Rows from block 5, named by matrix and row number. Rows with one number belong to one channel. Each number is 128 + 24 x the weight over the matrix's rms, rounded and kept within 0 to 255. All counts start at 0. Numbers have three digits each.
# convs1: first pointwise conv (model.blocks.5.convs.1.weight, 192x192x1), inputs 0-95
# convs3: second pointwise conv (model.blocks.5.convs.3.weight, 192x192x1, transposed), outputs 0-95
convs1.15:135141108168112147100121141151126097126124094126134113140113122121069159145112150080177160090119159123155131136132126184139143143141079171098152134139115102133119134130116141130117085105122131121145109142120095164059109140087105172140101125125088137121151146148148127159140102134085149121
convs3.15:136120147114110127101141141139132105110112141134130148136151150108152064148161195109074111148113145101063075081167150129148126138115154091103119104115101088146133140103116095156099115129109158098149123127128105131148131144181140114137150089153114113114140123140077118167128127113138132132
convs1.16:136117137148121111076134088140137151130182148074124127141119118122120162093139148129160132123165164148097142113109143103125150139141092154152118131153132189147137108127121124158140141130141117127157151140094133127142095051114120109132125141154077189119142141128177120126088117076132146122
convs3.16:117119098132103140124076174172143145130141123131156114128151166132129114143143151141099104115105125156149122104148109102118136136082115140127118155129121170114110177117189113110085156154128116140154102138140095143096153136143068118121115144105151123150086139160135136131134075221143084141
convs1.17:128132114110188114128119175161133153133113098120126092168112152137140157171107100123144107112137136157143202111101140147142119129104118102108131107134152131116135118142133111113164196141072121107142132089155134136131119138121134119090105125128144127115138150129141108139173170135096106109
convs3.17:132166127115080116118122120113084087089101115136136133108136138138152119159144165148155099122117122113125170115164124153118154141135178129114134101106156103148129128151146136116105048128112138132117159124110141098171138141109115096176105114107180101142110113122125154122093099135135130111
convs1.18:096133130093134078098130123171111114126140106154141086118096136212131157095159088101132133135119135132089167122161116098162148131122106117153106121133092123091140121116142131093150121130130150115080152093155147093165150109143073095151127105135121119100152138189073163144120137133154142113
convs3.18:142132108096114128140128129109137122114111117143133162150132133210119113109136150160129156111118133115134151118093100119094168104129143122141124127128138116127144117096127102112130118118115110142122125096101078157093134135125172091170126118106132117121106109090166103124129120161134147121
convs1.19:091147143102107131152114167150083124154155132109157156157117119140140139119138166147162140110120128095137128120102123124105141111122114113089178102136122128170138123109123131123121127162137198111140140132082142122140143052120126093123128142158128120149111153130130136095144085137129120113
convs3.19:056148128130104117125093170168131095108117117160136129141132147137134144149129087152096090139159112137148148145117146126139093103124118150104124126098113114082105148156136174144137128163113145117146145091101143119111096132147170149156174150139157090172115177146142140122140139175195121139
convs1.20:163159137129131106070088083133110150127084103081173171118093158096150129115116123122134107211141111113131135117101159136132121149123123149117117163122132161093161091111131166129102128175130154130088110097140108102125115127135135115119141188187112127115130120114098152150130119146156121136
convs3.20:156148054124153142175070160164152158183129129123159164135128132087125152123206151091152106142144135112112142190139144140079128128114093128105083114116121113078154110112111130095133127093128125115134121147179096146151143112142130102113150119110143170106131098106113122123133150125139096170
convs1.21:138112166133131094142157134129051136103178116108140157149112160162135105059140072148109123146116105136122128143118109114113136132148065114100107131149117131124147119127193140139163121144147128090153074118139117142121113115119113147103142235129139152137134150103116147139103118146085141123
convs3.21:118112089120122123137188135071118145181119153151150138149151116135121141193082129134130129215116124126126113142119172103114121125120127144134115121116157087111139080130139159128096140118116142065157142135130103115107131154122142145119135083120140146119146160122117134132123108102255145115
convs1.22:141113089132159141114143156147117165087138112124115113112093134094078159120141122071148123160146150118155124087144100163149115137134117137132156094181158120163112173132131106104144116099126132060148104096111176107095102132124113165133139150126101118125102168131116163096124169175137131103
convs3.22:083123080127129134108107110165089122137148124140144123099145103157123131149132132122137083136083142125155155088141139069132145078137118172135121118138151114115112126116122062113125139159142119183097145119120158125144125133111130103104157146129139168079104120165098171134130131128136130174
convs1.23:102143088119106120118116129119104150119105152117112129122129133127140153095109105147117122138137146163136098140086094118088129156130134154102102146105159125106117151118109137100111098133160189134121121132084151160115106140125165148130162124138145153129164103152135125118127114154078137097
convs3.23:168090101092126167155154138112132149151145195149086137134160127137132157165138164096111117127122125117103068154171131099151152147172158135132088153127133116133112167108149109102105131131160167107146120129137107076127132132171127105146149093145103103135109155149101141141161131112140127093
convs1.24:174132112079127121120108154104087103147111126117174121117132135146131109138126180130128136136069109117110119146154127157119095114107096121157164138118109109113099100132097110145093149140186141143114159119098101097149129109135150113118109147154136103137119116156123145117144130161139132124
convs3.24:153135144145124150137134090169133147131093126103166160145122113135135130100163117115107113109106172128112153129115161116125154094115153111109131129121136173131133121139085138122131145166130134187123104135137148126149144103107101164131108115077111129132120094123143134160151100065077105175
convs1.25:110144119114158106167116125151122145121120165100132101092112129162111112130141116089119181145133102139125144139165117148190103108155101144165148083127111134141101115045120094114119102146106141105128129113123128144140136151147119135093098135108154125088152151212113120124142149121143122144
convs3.25:141119129104107129142105118090145114116123135113130155168116159171129119139135128199148128122150140125129111139122111110078117129123130111149128114166083101096118139064134136086123106128109109144137114104102119118128154133106125112149124124098117140139082128104149154120122108163102135134
convs1.26:088131151125103124086119162124162105129144100114131107104100156125116136112139105125145181133097153146137100118114112133079140139140131152122073176101118134111100107174103184088117119124129174156091148140166129187156126115102095144110122087172124144100148112113131169158118087128122102175
convs3.26:122122143133121120110153111148114105105136156117111086112093114136129141135112106140109120140102111137113168108114101120103118137134143103091117088126128147122137157082119107125104124122131122129118108101130149183120109093077088120105123121118126150118166116117164167122140134128044165105
convs1.27:087130105131127126161114126140139097141127126141171144116114132108104158152169107115109109144110081117152119135124125128130122153145115130104134135123120045110121089126118152105147115122128110146140128121121091123127136142126131137150122143133144136149140116149143121116133133152147111125
convs3.27:146127140129151141139121085121114138171131131118097131126152158112168119125132118108144149100144120141135111157144145141140097128121112121147131135133103174137112149152119153120143129066153129118114132125155142119139123107143128122147144169124134104146125093116133138107105148118138137120
convs1.28:138114133122082133153131130107121127128133121116100137124094085110110129147089151140067114135127153121140103152114114096128132112143149113147163132126156156125186087147117128140129128128127108086121152134154135151136125134132102108112107168185132116119110117140152128097109118138155151127
convs3.28:098139103116092125132164119086138144092155130092131125144097160109127102121143077114073121154115111150126138118086158146132130128117119149143163119135129117127100092109173113094101133124115133153095180132107099161112127123146073155139125117144130133117129146111148130112128098104130093142
convs1.29:164157134100119167152127140124144102097086159163123132116130130079149099107102134122103108135123129111111139152142122127111112129084097117131127096116119125140092123116121100133131121107125102097144146165112116141142111135093149168113119147142123138129103111111130100142125151134105132152
convs3.29:105134120143133088126115134135151106098124139115130135102187121165104172145132143128144132133134101120122125083154087114108151164142112146133131162126136115132130113114104110125101147083121120135145102115098102141103139108111171105175119139146130127105088148120120090138092118094111107123
convs1.30:094112102159100139077155087112113150122116126126142093140124125110150167146079092078132137109123109129093102185170110124131115153147132144142117168157147126102118094151147123129150109117134138125149085110149088128141148108150112175136104140097092131071108128133112126143111150190068135133
convs3.30:178118085121130211110092167132136102057160166074141132161126109139052173141126127152095153090137128085148113171153097124121142203127174129135081120121117095132136136117136155119142083116087132157150123142118138140195118148088130120137088089135101121099132143092113127106164127132157167139
convs1.31:118102121086149088109144110135142137095120095152118180120100192136106159169136126175118147123122154169139151140095103126132100125109123128156118099131144114131163121122123127189143160135128113116191100104146104069120143166131151119142110108129116134099132115154141133127150093133139176100
convs3.31:142132123087131106126118107130121127114102097153122108127135179124123127152120139093157141111128119160119150092139132140114120129127130133112118104160121098124158142118134101155131106116119097132091117115103134171126150110143106100164133152135139125133132130122102123107126162115132149081
convs1.32:150097156114149129153115120112098124103119137155157057120097097132143131095132099149130164146137124168142139182111064115161132135136143138148143110111121133133107118098176112114145134104111120080151119142146089129121133108117125111147097127120109131093128132146159112123161126129127152114
convs3.32:132112136123140125137123192159167111169101122138108082125086135099103137178137050124144108131132107165137113166133145151168126158167112157155138173135138154127166103177133115143162150129142120113160135126133092154129127102120109154122092124159170124157118092163132144161140127132144111123
convs1.33:133139135094128110134126138153137135138137090109137140146111147164125148154116084125130185130113127122215090186102113135119105133138141109117127110123098134101157133118100127173118082112152120100070121126097146116114102146081136133143103103118116145124134143089133135193130118125112124162
convs3.33:145111161164142118116149129165150158153129138106146145135145131131116122097118098119116173096146135121175159126122129112098171110140137157131136164118174144131138143145133154114121121089098134108097122092116127112141102142075147098126142089094107097124099119092141169164154134129119106080
convs1.34:142143112110114078131148156109085124126128182140135066109098093174182158121122107049108159129137148133105142107136122154140137120106117126147153139142120104128111128106148163097147120150109100106088135079146129129124157118172140152105079137123136120126114114126104115187149165147119100094
convs3.34:167118150148130157123105140145102153146163086116116081133119169088126089131104116086144158109132146157148129120124145132118126167144126147144169128113110153094169135184147116153107119124162126122107138135137092132095081122180134108128167143128144090110140131126103110182125164114123127104
convs1.35:139151165121122081166126125130104142149118160110149083115100116131132127166134153161114130123132133115147114119099139152108117106132143169093162102168140134160095127056128134123128120126115127113137154145134062141122130115111156143102071123130125170136190121104188133179138077123079101147
convs3.35:110149135165152132119125102147115143127126121162121082143151136113112140108103160147104171128106146117125152129099121122120121131144131104146139138115140096124141127178113103149103134106137118129134160138101083129100097118139149108141181148138111131107165136100145129170143083127146136101
convs1.36:121117143117138110125148137129124134121087148113175133129119141153117121140138123090117099167074073143094099159159169096146158111138116133144163123141130115145133093119116142129120142118143105126105118129161100140161131107151119111049112185139157101179125092128130139121136118181176126132
convs3.36:092102130150119181117131180115098108134105132138112139125125150138191145130127093150115127130168114120130114176113149108121089111164090157125120155136118071120096146138113169147125132159132119017154161111100121153109146130191179125122126167179146151134128140125135136158155115150183176136
convs1.37:131127105165120134137116109124116137141112152107128145093111121130187151151092099114081138124141109144161137130142130096117140142101160087142133192149149106083130130111110156186142139132107130127115112131139155112159116115130140153115097145129153136148074099112082101117104126135162113144
convs3.37:119148118113145124128125107129111105107126148140133152149160098123122137133124167109104116139099103125130125106116139142168171161108122113105085210097152118190168131111146093145117130112091105180151133137141099144092120172143142147155106131155104139064144129103097136166164094135124105103
convs1.38:125099176159162155159148113125121115113071119098135081131106104130108100129142170123134144137111144128128115159137135149158148148170122157150110166141183133112109113146153102094169186116127178089151131135121102143143091136115073130105134140101119122139184135194114194103124135135090107160
convs3.38:092079130103167158141136110122128104137125138136116136143144124112120151126137129117124096135138112146122142113122109145135116145104132127107112084149053122163133131098125117177154159116117111119139125122099113105128149146133094129123105137131136148115177148137129185101123138123125150125
convs1.39:123125173155127155137130141149135125126155126144146120139112135112148158103144113127135134140126126096112167128124126129137137156115111114137117129148098132112104150156129112108180117140153112130156172096094159126126096136126093129145136110164167134165132144136161137153112151119108134148
convs3.39:103113102089077151119114086116138127138120113117102166122078118149126132168121093133148132111141110147152113122137155121163141102157134134108117143110117132122156125108149145129195094149099119135111112187093171157129122107141167184148136119132151103167103161120110145141082141115141132124
convs1.40:125138098109103089119178144167132081115172107112132127133113101116126152093136102134102168141109125148155113111125128132070116115146126141119128160168100133114134140065123163109113084114162086135142128154132110137130121112121161170121108149094115138114191129091172130156139118130119109125
convs3.40:121129196145093138117108146158096176148141101123138137113131195118104146132115105164130133139160138113145131165128130150079111121098138101138128116112142126123132114163137143161123086133102127111145106114138071137131116109130126111105141134115122131095137131090132120168116126128117153100
convs1.41:111119103129179110167140147046123151133116137175052107120140128087157121116083129117119146142154126130057129201125128146143115143112174144081139133155147126142090160116179147112141145100135108116130148146132129138133122086118154168166188124120138165149156120161139130104124108154125153122
convs3.41:134112108120110114109160128117138102118148137102229121116105147145148112161105123139108121130126151133063126128136141088133103149191108133159158112146119197148090145123126147123141128142152130106137087111096176124103104096179105160132151132107111143138129135187131153117159105090095159140
convs1.42:094141130123097128162113177128109155099118137118092124150093120097107143129153065110135189125101080136082099148106164109138149140108122141142144100147154062134103064132205131096184115082128106106187092102058080126123092111118120110136137156139125117133139165155152124126144114133112097130
convs3.42:099141123138116110163103149138142137068124138093148111144155130159051187154120106099103154159126090142095124164120102121099107127178156137149116158110144077114130094125129150121146116182107114149151119134137115118137121128135141136131115100172129127147135163129107126133106124140104163147
convs1.43:116150134143110138135128126146122106129154135149137184120095132119108154114142113165113157121122112149165083127099106118141129129082090187126090115113089134131118122113100149132071116127163138118165115120121138120130133112151167128123135143127123156114159136105121070121140093116107106090
convs3.43:127101099148143136126128142102120100120168136123122089114145118124104154140145157075168126123123131148131101124132124138140129129100139173125161149138095126148124132116121129142174156125152141120099155106121114096147127174114110140147143128160142148128121102165120185129119156129124108116
convs1.44:128118116141158121171133124143162119101103103147137086131106104136150145112155160138140118119077086126141127152144129153102119203165119120144150110125146109131137120139128100120150140148132142055132106104074123132140149125108104135164140156148135120112117139149143137101161162124123117100
convs3.44:094102147113119100126144119116141152069126123140162139099206092132107157094132142100117145117128145122147137150149170105149100146101131138152135115131134126117157128146120149132127124124136101120140128124122150164130150111123144183143165099102150166165127154093100135147120123084133170110
convs1.45:102141114096149130156129124132103141105113133120120108122083126128089155115113122137144156153140150126171162167121089102137128121093120122102116140116128102144120171134125075114123104081103122122139106115131142124118125121120116109127123117089154113154115146128083114104109151120133107153
convs3.45:151124142133152129139088164106104138120107150103113174134181126158065161152121130112102132133090119159162143103174094132110123131098154116081135107143141095140143105139160110121130140098128146147097097098157112119134126107133144114140093113119065162105101134143110140147120159166131080124
convs1.46:149153123108117145086084122106143123133128112086126144151122140137154122175179107157079110146111104128162132147121181115115130092092190080095131118111131121124135098144087124121117149121152106130100113090116113112109136136139105098114107098139120117129157115135164151142145133154111174164
convs3.46:118123123105139090096138133109136195140138155126079145108175103099143126149121147160178155137125147131113083140131103158130126101119128099120115108128156140126145154154147150139071108110128104130123128143137121146139129106125101138104153132119105095129108119131114141148100135180097105138
convs1.47:137150096155140176061129148146115116140148108102110132137143142115099146142113135144104149122117150103155086116109159114139131161136120165108136109090114172105159084131114161109118113144142154134129095146166106116071121154155096127130152140149123147179131141152155143102117122137081097159
convs3.47:079113196139091168127104128081132145119158151153104142091111126135153040122134124127183141075084188139091127081149101127170119126126125118175164112109122116067169139152142147148144103146147108132119144126090148145166122139080078163126085078090106137167113146158172103131127130103174106138
convs1.48:149133096099155115162115135076118198177172115183111130115105142153122136138155093098152105201121146166139134117149132111162130099143119106117085144106141120126127080146123155154126106135143089129113114119146115148110112110123120098155129134081115117096133097110150153136085124163121149083
convs3.48:139107168142144142130106152167116140133136137104096127136101134137150124085140156138088116123117097131122160099116151096119146144146100150106131103136136118131137100131090105142117111114118116172148116123135142136120106114138105137115126151149128168151118129171156118083121130211134125169
convs1.49:144127160163132131157073100143139134130124116104132106152112116106093154112123122136134098157093094118068119101095124129140135120135139129131134083113146144152103109123077172123113126112131153166178225134116135142112074142130118121115088138201155111098166114129157131121040114120136141120
convs3.49:110123143125122117107167133148144145084109133077061159097061121091099195087100106142165101082129129114115139103163109163114153070136110148164105103130122145131121111111086133137153133143124119100077119138123126165125139152131115110135139145105129178140139119093095121130129111101132152125
convs1.50:121120134175095131205164144105119079099174150201134121140119113130126150124109119158146172138098156117153143136116065208100123173135116135139144120160142126127117126108145092103148117167124117120152159131103162142117094152121158109177114132139109130081150184108137105111116106127145134114
convs3.50:108098160108164132123109072125140126139131151101122161119151109134128145127090119138070132163146137149070115123138115125131098209110134120124146133116134101156106130147123123149131100099136134109147122132146141141149097144122122085126096159138111134133160104138138134136167102087092102085
convs1.51:150144134077129064107108154117120112161149083147100105141122128176135149137140111147117103129136106134103136139082111110107152155121127145124145135119129136090121132123135148115111113175131129177093125144132132143153075133076093116135135126149146114140149094126094147158152111109156145131
convs3.51:131127141094152154155154155136131110168110100133141111147199129118109146147101174103080101148114138130100124138180104101093157135094132147113107124086152155140121096105141132129103136106070152161107092162137145099117094158144139113131123100153142161150118116118127127115139167176139142146
convs1.52:123140109097143147131132137116122122137126105122124103047125103085107131090148148112107153164123140145165082124164133127103125113106132137144126102157085118096133108126130099141145069132164101091104116176125145095130077121107115114144129149131120121124104116151085129147142109120128136157
convs3.52:145133123171097106118133144119124117111107145133119112051127128149140113166138165121157134133108123125101163109157134124101145128120130131126108109132175134145123121121120122116152087119098155135115137090098142099112137153117126120126098151147142138073145120155118153130123134113123137097
convs1.53:123144093108147089147134139156118159093084101147117135139129119169142142155121130137121123131100126158099152137106135099116109096133172117099140099126153111092129139141167152132161162118108142118164131135169139122143175131118115090136102136161128151099169133136121153123162100179113147115
convs3.53:092082137114131042090098093120121102127152087143122150134152100120128152115177114121116147095160127121094187118105123142152118156129077106137126120131125093138131133140102097147092134124084115128136135142122134111114133139123159108121100152104147106128104114178143103143074106141117092132
convs1.54:111146100144111104169136145109094103110120109109119172111117114129146158109141097141134139121136084129110129171174143140150107148109114129128093135162068111153141142139063141115134123115168120136144115124140143116146122153128156128070158133183128117142095156136092100129107134132139128131
convs3.54:110160122107138122138110178099128142146112120122110107149193130138123171106150160089156126129114142142115091094122143094114123169126166137164132140118109092155120121124123098115103152107133121129105151113136110149112131124098114131128086121154129107146127096106142150160140114102127142103
convs1.55:099154124104140176106107092122122118118097122090146113113109144093126133066129124125128141147129150140116088112136123149107136129138124118154134114136127130133122128106137121090135134114118117120124141116133112131089159150152141124103139110149107127150114105174091151094125175136097116112
convs3.55:156143146140123128102133137136177083087143132127121148119127123152108113169121132109146141142101118126138162128111116201116171119107134151092130166122157140145148129096161124117149132105118140140139101175146132137150107134156125133112124142138133145106117111132111111116131158136171117130
convs1.56:137110130161134127109128116109123107126121084141132147124120142121071134116106094150182105151136133149131159123071126101144127167092128146139071086113151144128095120188125158125127173113075122133144138157121113079096145110132121115099111135129134116138130114114140101128136171131102155117
convs3.56:105123120111114109107130104133156116110153131102153140114107139110119130122127090165147113103125131137158117134080103125140166120136101064130070103168093126131179112120114096133163136140164124118132111085124106085091107151113127160124137105136110113160144121119169109119108151132116121155
convs1.57:113128112124160144123124179105118118157123133127198126106115114133118103158132117136128138142074121128073139170104172170145127147121120081171141101117131140173141087149116109077145117180140100133090147114111127124158136123114111104149126118101089105119142039122149103142185154190147130130
convs3.57:120118149134109118096164088152084159170115139128133128125094131110133120124120070100099143113188111107154124177128138157131146120134145140105120128119117115136124156128127076145104111105136123125111127101130144129136170102145135146136098134060115102114153244113107148166089138159145117146
convs1.58:135130128126094171115141118134083155094122120156140179153109162132121128148164097139116110137104156181096116124096146139141135108137147128105126137136133078102110116145164103127096119125149138114129131133105107148124147115142146164131131168047132089134149111100160142135140140130074125122
convs3.58:152110109122133105139131143144125097134170125111103106098156155127131135132089146137140111111114182158142100098151128134144136096146174103139139148134125114111131159128110127137132150090144125130116121134167136141132094093145129152155126103178160093129120093144126114129100109164115100128
convs1.59:114110143179124097122128129124128108136123149135131120150090105152106156135121122105134131141121133131156114160110118113150147133150118141134108170152146143145145135145135163104132107153146158116158131085104134151152178136166114104166124126123107117158136124120152153120163125133139105122
convs3.59:148142134166122120129155146123166111117160147139134140113141091176134154118141117146138165122124124123118124135140120154102155127160104134153145159115146136118143120135116154083132129123147143128117129096114119117140174145095162123168120149144144139121114140127102071163113138116125106114
convs1.60:156113133127142136110104106115138118127139132068084141125146157136170113125114102154147103182100100136147122091134132105125150137136130137121155148166149161088151071142131140133122133126135139142140140124146123112157135108129133141078147114144118136113124063134117123140124161168153166108
convs3.60:184119108122116113106173154160132133058129113114118103135099125115083146141097110100109126201170118119142145159120140154115128101116120120080113131136143174099137140114126107129132166126143121075159158137126117135130118136119154093139115099168130114121133135161121140141155147093088140118
convs1.61:140110140151150109151149134081114098123176114124112140153095122120167153164143119103104129165118116156144117147146125123152112089127155138169151124112104112148146093141106140184113134119122075113128154096097121124124112122140150113127108138079099125123119144111100142142134141161152128126
convs3.61:110095153094153131139146104128126178119118119118104142122162147126119149113092156187123145109148119126136090111124124114117107107114143126145107117154116148131128164158109132135134153107105116118143110129132123148142122136117131141116109101148103152110177078178163094110110137157132113151
convs1.62:115081138203130193150125084117120139119096151085116122134105121081118140110086129104118154162132143158134091092139134136152129134135101193173088180131090135130126119121141107128129111118093153094123127121142101106114123117118121120128164125128097140116137113094147085086105126128124082146
convs3.62:095100113059110119137129125135142120134099107168120155130119141144110104113118136105144106143102141164144147124128130116133160118140120090138079103117157126126135124125091094110093094145162081138118103151118097130088152094128112131101110147110180087130142128106162124090147100118132148088
convs1.63:109137112121117097138144145105158136164142145110046091141133103163171124123118142140140146122132135107127115137157105134130136123107131107115122124112117172128113169137134111141118149113133130132119112120130187137130106090127144114118145087084190125155113146130137118143069134097096126158
convs3.63:139141115135133137103187113119134154118145131080166093124088137086126144121124150102114152144062153118096125108151205154101128102141163134196130157106149126129121168108102146081107149169124131076142114136151184129127124106119130114117136118144122158112130140134125138144115153143131162159
convs1.64:137129117161114101142201079154070128113114148103133161108114132133154107114128176139104139116104132160119125125136102118102148138130117076119088129133132136124154132145190146148121124145121159089125107120163131117143171162124115161152108238053104126073127164112098126145139119149123127105
convs3.64:086104104105142125115174121131164105136099090136105091120129099144158115157136134169112153183093134147108134124124107113140112140149177134109166144118137145126164136151153131134131136076119137126137134110093094130133175098119128158113101108159127099122180116161145097090116119118091125151
convs1.65:065131146127126135143132212146085144168131137130186145152130126132095150110148098104108116118144099101119126161133116166134165151138094120146118116129135076155162157147140112132152133122142158114140155128149127130130143117131123134078134134155118129122129160113149134137104116168138116133
convs3.65:128133186114134113187046108154120121129081093111049144125104119144075130151139139136124135097097117127138141152116147097110141111121154120154133128113143125139203147129142116140144151137118132145113159119112138108158094137094141065073125126165103138154100138073117109137086121220125078094
convs1.66:126143091113123129129127173099152107134162109113196125138130138116143147113124142123142149156144097153131122255100096155119125133135117130118106127103134135138138136120113121132114119128123127095136112140152133149124125134123137135111127132123198104127111126128126120117093116121098138146
convs3.66:091131153107132127000098107122165139128138125086082099104144115103109123155121086181128101123085173203118139114093077148104130157130113117139164126136138107108076074128103154114114147134135123104101117148149111141095147114128080164168100113138102092139133105161135142155200123145145089162
convs1.67:124123098154111140106136092160117158183145134129171128121132113126127185157155118145094095090104180083188127099127156139143139112146141119122144111112125171127140115152108138116119131130131153140115119150107137138092153122108142094144126069138137131133148078155162103106087073118121136124
convs3.67:104131144136167129146154159135125102172125130104104137143129096107044152128106160112152123134150090067093177109110157137125151086169146172123073103125123110123140123134098123131150120136145150136108139140126130118119158145134143110103146112129141161145140129060138142130144131151156153149
convs1.68:112107106101153113114118147126151102098114145093134144105110127104132133120121110115089079163113090139083110124098146104091118127130156157152121150111124112122110116107140151123111114122137116122114147156167073131149121117135102144120095094161101149117167080114119150127157133169136099142
convs3.68:104155135169177167145150095092137099184130103121050135132115142136174108140118122139168145128099119171145117129104157149102120122129135093136167116136127093127157174104134152145104151132120094116119152102124091120117149110153139117154183154181137128116140137091138099180123126138065098094
convs1.69:127129077124122145103126106146118107080161088133176123167130132113090139154120142123114149096121117102124107107133148155093165150059136138140132142107125145142162116146136132172102161160091104101100133139104105080124163167122138140144131136131119145162133145099131130133136132173130176127
convs3.69:151106124134118139199142111143094092189073134160172120172157119157120092164085090140168134138085128132142121126131077140138171106129138127122125058121090093141107092123124100101143112143134116138151127125109118157107159082072144192151100112162166101074130143116151126119092100106127099135
convs1.70:102123149135107101122127166138137131106150109147133098135140140118110149124103109107134130112100124112088130118096102116092123120137143124129121130160111101164155101118159138132145140192119134216153156113179115118171123181143098114129080023191131130120122101107136112143109120161142111147
convs3.70:117138085115134147114105122072140088127123109116109132131144122122158124117187133111172111123148162105135109138117141154124141112141127135127130117129139135087122089108133126114119149137118139121077125124171082132156136147152126111115128131069137168126143118115116145119151134124255131122
convs1.71:133117147125132108232164142146109120105201115134123108117096121137116124115143091141183150101151104125108110115122115092116106158126103095169118135114121079126127123126155117096173150119130096110137120127106110112130118146159145138111125133128136108123148167133099148127129139146124139145
convs3.71:134115112147116133126110114081132096093109125119127122128158151147111143075083135122076109105167137091115148107093138082134113196111155125134131143105130108137104109159082119117098090111136122081113142117159168144099112152106081178156121162106130146115124095160155128147119126065067138123
convs1.72:084146122107083114163151167120097117131123148089130131114103143108090144154108154073122053125108148255167137088119154000127069125137140117132128136140160091207127117133141179106106121133122076093144062150146128135231131092111048148085109126117158123099136088128175126135114135132154137144
convs3.72:097081142115147111091088067142144097134158118133127155089133149110088070119127147138094113151120116170034098086141135134134080141102099150132181124166114183131152126122134152117135162128145110074172065120103106142115096094151108122137117130127107173146125114115107108150160089144137136102
convs1.73:126106094135130119159136161129129158108094105132164118082136167129160148148140153105114099078124116155093131169119123096163130152092142128112110121149151110112067120120127111096147144139104131106163133133121121126112142145122109082162143096143123111115164164184106115110170129153123137135
convs3.73:109146125159140123164167119152120155062157151112125134080136103130117165149158114095150116145154087129158153159140107123156130118130135093123080120103129092160144068117125120099148165134130119112168131119061134070153135089113088149180146107088130127119147152111065117142157132086132177150
convs1.74:093153184142114125096150131150084107161119119080108133139092155122135136111174117158104131132111165157149129125107109091143129092087100139131153113125110144151157150136163106133161083149154135089104178099105138116108114148127120119144166126127119094124131137096124112143132151135110128102
convs3.74:164145086140081154128128165119144121137091124123113209146123094166121105159154127122108073103144149117104153148138106130125155151162139129160147128139177133145113140104137147144101078112099145125132121110140095106127135101127144098158101116129150116141147079103131151152155166142178173130
convs1.75:051122125110167116142104159121127150072101119180124127128108101115127123157139107106129131141122128104113151158151123176117132122114122126104110122161125054127057216156152103161151128111125112136116146134095149112121126110135121162188113114159152122120110093124118129154148142158107116111
convs3.75:030095123101103146096122144126188143118151144102186098071148105172097168152119129194128088111173173124119160138129175122137090169133164140148172157147105189116102107121136105123117134093150087110108091123159166143145146169133123076134088098098134141140143090180139120131180116150153148104
convs1.76:125130107092111148106134091144125157123065128174140147089126114114156160130110109118109089131142143115155133108124152131127115114124093138136144126124131145094104114170114122133162130142104078101114127125134173114080124128110098151168140116138143115099076092139103101148125102150126132135
convs3.76:102135148120134139109138126145122120131145146126122111129153149141115141143147116115081147140166112136113101151098087148133151138103131140138100126075097160134156148177127132152142178073099103100150122129092064154098116133159131155119133106152110130165156152136146178169089150124111114080
convs1.77:110147144098096058091136095184111115125129106122107145126104123147124169168093123106139140103158135172142125120106129131143091160116110129147118129149144141113153127076124214148111092128116110116119133137128116153137077122124088172098092090147132135139150116133126104162106134128148112135
convs3.77:118126118167123152120108135143110151135144161123145148148112159102144084119113117096136151106115159130130158128118139111110157099141185113117128135130146108096133127151148086137144130110116147132115118131148113125107131164117102077131155093093160107103162109130139128161122146144135160110
convs1.78:125156141109149107121144133138126102106090159110134130124107136123133130130134100112107146145146102137117114108114127104105132124131097127143133155114109137101106113094118145136132162126124145106115117126129100137121139131136155110079152142101135135120141119129111141084134108140123149098
convs3.78:127083139147134112140193112133132151137161096077135131133131156153115140078134126140133144105107155162127142077129102138168129113122108119117126135077104146126144115152101148154105123061115143132158112162151098158114142133100143143107115091137126139195144103177146105100100119136098111113
convs1.79:107097124142147136075112171136111122129113153134124173080114151117127163132152117126107112112137135149102078125124127148205120175134122127142106154153160142133149127137122149104143103142211142144092127121101091153153063144066101145118151135166155108131156129080139143147132129130140125147
convs3.79:122116114106122119104090148143134117127108117110171181109108114140131111104143110141116151103143139124155157152137125125190133104105116131147119127122102121098118110127152118127174104130049133134099141140121085134104146137084143109160112146089120137103140134135142129144118111128103123067
convs1.80:144119148114159116159149116115106085115102096159145132119109137125132125111147134141121092156152120138168107134148120133128163171155077123138079153120126100134107142175130109133121104144144118127134116148120130156124104115118143176162135134105120142139132073122140180123125124120131127118
convs3.80:119118085121151132136127100138104127146113157097126146123123141116107135106163142144140085126106131104137149138149110121144145073095114134122088122151130146156130153093144109118125102114118153131119112100083129164133140134124127087124112175130109149171123138167134171087140124161123154155
convs1.81:113115125138102130212086151163119204072147110147119168149122130110159141134135137137129164112142131113123148197112067096116123136108132130136128133172122092120133179094146121133135127157108116100137145114124119133086128097137166139138169101138081129113120140141129107147121109115109139152
convs3.81:044115132126120101114153092134154068081161132118133119094125151129171183148139145137149135112080126147117109117124147166134116111156138140083139159157098119155092054125171121112113145104099154164106127135168133171134118161117102104106122134114103120160127114129127133119132138169121147109
convs1.82:130108165165104117117151156155127132129115116132129158080114128094165166093119119123152126130124120112117108125082121098091105098163116170118110099098025120136146125114148126139166097142123116118119110120158115132166107103149160126110141147135115118114140136131129084139131120129112109162
convs3.82:137120137121109132122108125132147139149138151130123138084104140132137092135132110137118114122153115136139148141125144152097149133104122082109105150138210127111139113143144118120147124132130148135117101112144113141154147093158148153134139127115145111129152137122124080141117130136123158083
convs1.83:118154114172135112133104099118155145101153131152141153108100124114098132133074098162102120142146134121156158126105088117107104110140136082133108072118087128102158115126128141184120114126131122130102120119137148123133155122171190103150098113146129128120085111097147104158134167136144172093
convs3.83:140143150150133131134123171137152141127121113096118149145137137151134142108142106179142138130130125111164111113088113145119146132107128164133136156162160150124120135133157118094141124149145126145145120115121117127170092130152168151122157145111127111139068117105162083129140149155112095128